Rows from block 2 of the encoder of a small segmentation model, named by matrix and row number. Rows with one number belong to one channel. Each number is 500 + 40 x the weight over its row's rms, rounded and kept within 0 to 999. All counts start at 0. Numbers have three digits each.
After each channel's rows are labels from the 100 images, of 14848, where the channel reaches its highest value: "top examples" is what is common among them. Only what is clearly more common there than usual is listed. The data: rendered rooms with furniture.
# convs1: 3x3 conv (encoder.blocks.2.convs.1.weight, 48x48x3x3, each kernel summed), inputs 0-47
# convs2: expand pointwise conv (encoder.blocks.2.convs.2.weight, 192x48x1x1, transposed), outputs 0-47

convs1.14:500472517490465516397450534499468446530445477528542439517494431500475511525518572459582488457526519519425524478472562493562516517547481552515519
convs2.14:518451533458488547502515515550535551457488472404486513451496491462524497456495460490520505521470527523377556467541473487509454467497493490533371
top examples: lamp; ladder

convs1.44:505448537438432480522454470531530490509477470462485463518500487505543413515458496466479514511540434534455472500464442536500480535567430490543394
convs2.44:515453548553486375492486510506376453461455483544472483580491510496533484447504516489488516458478457546503480531452469485508540450484512513499489
top examples: trophy; largest object: trophy

convs1.24:519516478497456520570540572503507556452509535598519540546553513458529515470491508549527484425431549486544510540555434474496500490487471460525445
convs2.24:536473522509458487488499505492501426488430444548474477538510499532460496494505474521513501545491421451507466495420496455514469506470499481482421
top examples: barrel; table; largest object: barrel

convs1.43:502480472475487474495505432497493526494435433444465450506500580538538467500478511509378513504481438466502447478487483503483415517532508590504473
convs2.43:530469502471533531475493583493512506477512576476486423523485473531446484582509511451532553478492488548517557533463470483491470565547497541450514
top examples: ladder; white walls; largest object: ladder

convs1.8:418466479510493404475460499417475519564545493471518474467400537528516535542486543529515491513505447504467468460524523492515458537426504533459458
convs2.8:460474522442535516462472518487430436474490511493538493534487515574418538485448474441593601432445432531538522549505553474429503495538494445454527
top examples: trophy; largest object: trophy

convs1.17:500458490478517451508546546539548495458521456522528515501551492512496483518498505510496532510609557530576504488528512516589476534454533544456384
convs2.17:520402417530463492486536488404474507505481534515489510470404366488549463507509531530490518478506498406422433536438505475507490501517477508527453
top examples: count: one; robot; largest object: robot; dog

convs1.18:490494493507537515455501534506496425530474517513536463512521475536484510503467462408491474386493401450421498412542541488508480519487514517502551
convs2.18:543506460472542501568548501556522492558502521487541527473548482465486492519464470493509480498492501495466491522571495487505472437465443528464482
top examples: count: zero; black walls

convs1.21:471485462468442428521489428538473468471513504554540495473483489455506502484516507515460480447511501445595490588527473566490475547454414522487452
convs2.21:483508482483487479408503554580500454470454493529464498506453498596490488490478518485456460425502527539505468436378445563520469440478476475527495
top examples: lamp; largest object: lamp

convs1.22:513470539435479512460490491513399516443533511541452522605527527503589497502541542498506474486468508556463587526525455534449521514516503513506545
convs2.22:493502511520467524504451463482512509495422399528484518470486500527475499491478445435536554501518485557455436435532433515477481391468406468520398
top examples: umbrella; largest object: umbrella; lamp

convs1.25:449464471473487447453463514481423483595501562552422502523466519509540505498400483466479478547503475464523546512500513444461492501531475527492420
convs2.25:507562487506522482567506504543542562506491464482470531503490505484570470519558424504527485529550553484506443511432548501542454553416474448533475
top examples: barrel; largest object: barrel

convs1.20:409406492427460492473497456478499465553567551509462502543529544539578512486471492487482512511499483457456484460489484473493528499491474480437403
convs2.20:517534436503510485504505496491499460481487504589494554527513479463519402508528542503498450464528481448554473472519511566505500507497501476492473
top examples: sofa; largest object: sofa

convs1.11:489417496414421535456487473514529469568534535516501523517470543537558479480431505485499483501521538510517415520495492459490435522469489498486398
convs2.11:510471502430460492525505493494481520534466493532482562482470411516548541432467473540489390458486449456446479456554477523492484475467457546437480
top examples: table; dog; largest object: table

convs1.28:555519515437485479476449484510486481401519472529491512496482508500558484496478548514455448537542495427384508527557487463488484490463437509472419
convs2.28:514518546530483404540510484565488576491486472471475388407480519538486472376522481543481455450482585522548502416500468488515473520494491419425471
top examples: trophy; largest object: trophy

convs1.27:506492487372497507534473495430445500518544496501464450467510501452522479479458491570452563546490437433461524528517489462479441527482500519430479
convs2.27:416462467471487538469498540477562470519521489474524451573444476588510557550504516542476545508539534471482451502429574489518555495478422498527511
top examples: robot; largest object: robot

convs1.47:482443527480548477467512537448435513495534501547409471560421510536551483445488473502517489488545469425445502464472520545458522548520521544531562
convs2.47:448504518567536424453402575502562461447462518464464446606483523570389507479458557483500519473526526459473544552520584521461554497564489508529519
top examples: flower; arch; largest object: flower

convs1.36:536537426537505580550513485456487518459492494590492465548555549450492547436507496549508545414502544504476487453492448516488527501553448489518533
convs2.36:504530454532540458492490513507485498444569546534505459454442484417533502412495427509544518477533524432485563440471496494498479576531508464464479
top examples: count: zero

convs1.38:501488526486473494510404507476385524527453501447472480538485544496582497481511513466504450443452503503458456521457435495499548520516421506503568
convs2.38:488509538447509533449467526429495521492590503435504477507489441501442511520513496501572529606474456528552473516455503451510546518476569576559577
top examples: lamp

convs1.34:484545541474466555451459528531439488499521511462467548515522491550528538536456525473532494533500482578450512525506533488488441576569620534502504
convs2.34:465532487497501517432536493487467458524524418545480554509535492427493526479441495459460510490428487430486567517488417479482513517474541492443449
top examples: count: zero

convs1.12:471451513477495447472493481460496518542585490502401484521496566489541512498444490477503497475478480525386532430469489440466508529506432541520554
convs2.12:541562434528529467508469478503477483543456434483559573407548479482507498430537523470516466463493563483490487432549479561522473472545520505502487
top examples: lamp; largest object: lamp

convs1.26:489577550469492511486469521465510480441516515538485537554569484444525506448495494476481510415439545480465489432444502520417553476430472522537478
convs2.26:517477430493490499461535525488523487567486553495492496511511541492462545563478450493467541485547484541448547496441534512507528457461521490532482
top examples: lamp; largest object: lamp

convs1.31:521430532479497470482470527448502551558465412519512442492463560451554496460481534515459519548387483452469486520548482444498490533517487521482450
convs2.31:463469460473497528563470499534460565437507491518412507465467457461494551538563422540519459514467456494470506532494488493514548484510505500470536
top examples: chair; table

convs1.7:496502495389477488453448483478418421457499475529457474522485470486459502505479432459510537523539463525417543487416543499500492503473518456527543
convs2.7:525517496503506512427490416424492512483508516518512551476483488477506445493434494482538468518498524482528483518540492583525488514510553528544501
top examples: window

convs1.5:488466524470526459466502499497489427483500467519520462473574528449385469559502462401458521471500476491389509504444508505483482536482496519520521
convs2.5:487515515410477465525486498556467421529435447484507492457446508429544480524532491526513464443468483511434466497553529450517532528503476493466492
top examples: window

convs1.46:479510555496491487519503496479515523444528520583489521555423521478481483482494518540505497552436562517401493524568470534390502529528458451527521
convs2.46:515515478502533480531480382494488481500485556433443530459543522440487514399455482478433479541438510542508516414494532527466492488464475536514530
top examples: trophy; largest object: trophy

convs1.33:499449459500492439560501490460550499581588547570509472569566510489501522553450503480472539551523461477553489511481509561441500509541454514525491
convs2.33:457527494530525508453483548489500504500473497481470505512532532497526529538469564489535493548551552532555465522535526544558505584496575450469563
top examples: window

convs1.30:489484462448527489530483502433488510462515479477459518446525531548485475409505506527499501483451449473375548413446503494460480494462513564520460
convs2.30:438491575529405508464543514499492436513461493480510463427488523480495443469460517468490521465513584549485484437521473533523461488515478490482474
top examples: umbrella; lamp

convs1.4:506472526481516485536537506456531574560474565590505486502458486509494549484433526564462495457508409464501501502496487436539468510569539569534518
convs2.4:491493518487531548529517477491431484552545491500503537467544519501439475531506499526426485528530510504456445477526557488474591533523556486507549
top examples: lamp; largest object: lamp

convs1.40:437482450469438466456464471496505488425520554533417488542472503568549498505432533518469466558501516505462543508525427475420507470525486523531543
convs2.40:502529519502469524475512527517499526514564570466450517506378528474482488538463495502453543522536486516513486498484508506484511529542455537493596
top examples: count: zero

convs1.9:442455484454473468482440558448460542461539425466487525455483490457516544491494518539483513551468447487426542516572529533445504562546522517467451
convs2.9:502541531470452484550499530428487501510503485488519475437479516559462514539468527504545528519430461544504522529489490496453526398515444435475543
top examples: trophy; largest object: trophy

convs1.23:526469552426507456499449504512484484515522459523466469483430447494541488479480509477534492498492496490396523483489536447503587516444464553463392
convs2.23:489509482511540462529493480490501571506459500526511535441468485505565460472501474491483523454536545486574460474471486527518410402453399475509477
top examples: trophy; largest object: trophy

convs1.10:479473544480528446503524488489514524569492539559510484501548514538528508509475510508476540457575426457514494503458520419467472577480547623486525
convs2.10:479477494512581543506516516489453591521575505537527557462506541457509537504559512526462548477502492522479525566524465491539496502571532464457550
top examples: count: zero

convs1.39:439447455438489486442494504564396456580478472456482482537500449535527502562471541448498461511488506560490551500470484476519527527491466537483437
convs2.39:548497497461487538495539470550463491490510409490523520447514472458556508488486460450481500554457517484532530533467449468473519510518492525521491
top examples: ladder; table; largest object: ladder

convs1.45:475503556527492560560534504573579504485553513490501510561536490547510531472493487469515510553512534493565526432370520497473464495531498474543539
convs2.45:445505476532529529479520435512534501486503521434553445507423492459447431481498525472486460515510463414514446542460501494510550579460540460504470
top examples: lamp

convs1.29:423368483450467508472461487535530436570546507476449509504485552516557490494464488480500494557497501422511510473523461499471458477466475507499430
convs2.29:470522497444470553514565545495460510570534489529498539481501471502541600464532465475530420516527511529505530485522495502517451487491429394511478
top examples: dog

convs1.2:458485401455539482473518534447492453523468462571450470531500437547530485481518406477459507561491489445420493502460491495544476516480514439500512
convs2.2:515530452543463472456455450476484521487431520472486529536577523518548497482475557481476482453509454485554523478499481486474364521512565493455495
top examples: window

convs1.13:522496517487515527483412535503454461526495480548522481496507469447461424515433486442494498487583422485450467504608458540454488549483525497490531
convs2.13:527491500435519517557446499546449417474396550534507540550432508517486493542530486504427474373369522560496491417536500512478444523502473523477438
top examples: robot; flower

convs1.32:504480542405452466481483560460520466496554517468461510526448522515550491455445495522476411503552605505485531487550520501492456483519508493443562
convs2.32:515519558424482489565480545515533519514502485510529520484550441513500507422519418519562503501508513497517506544543547482489494454485527482490475
top examples: table; ladder; largest object: table

convs1.0:438479483538425476524514480465543534491523520503534469495455503565482538513487512547445460538586513560588546561443459544560533465483484512526482
convs2.0:458493443487468521544509463475523517449467403537450458529502582540504540503476484458514586491479429459506442456466466457484509434534484538519409
top examples: flower; largest object: flower

convs1.6:534438414452480479543442478543481515569526535550523580492582492513419474535524524555544508482496499446500544513446507492489531527449508494488551
convs2.6:517497535500549413548416469485551525496514468559542438499516454486518453495541481479534491526570478471455523472504530493521512487466484501548533
top examples: count: zero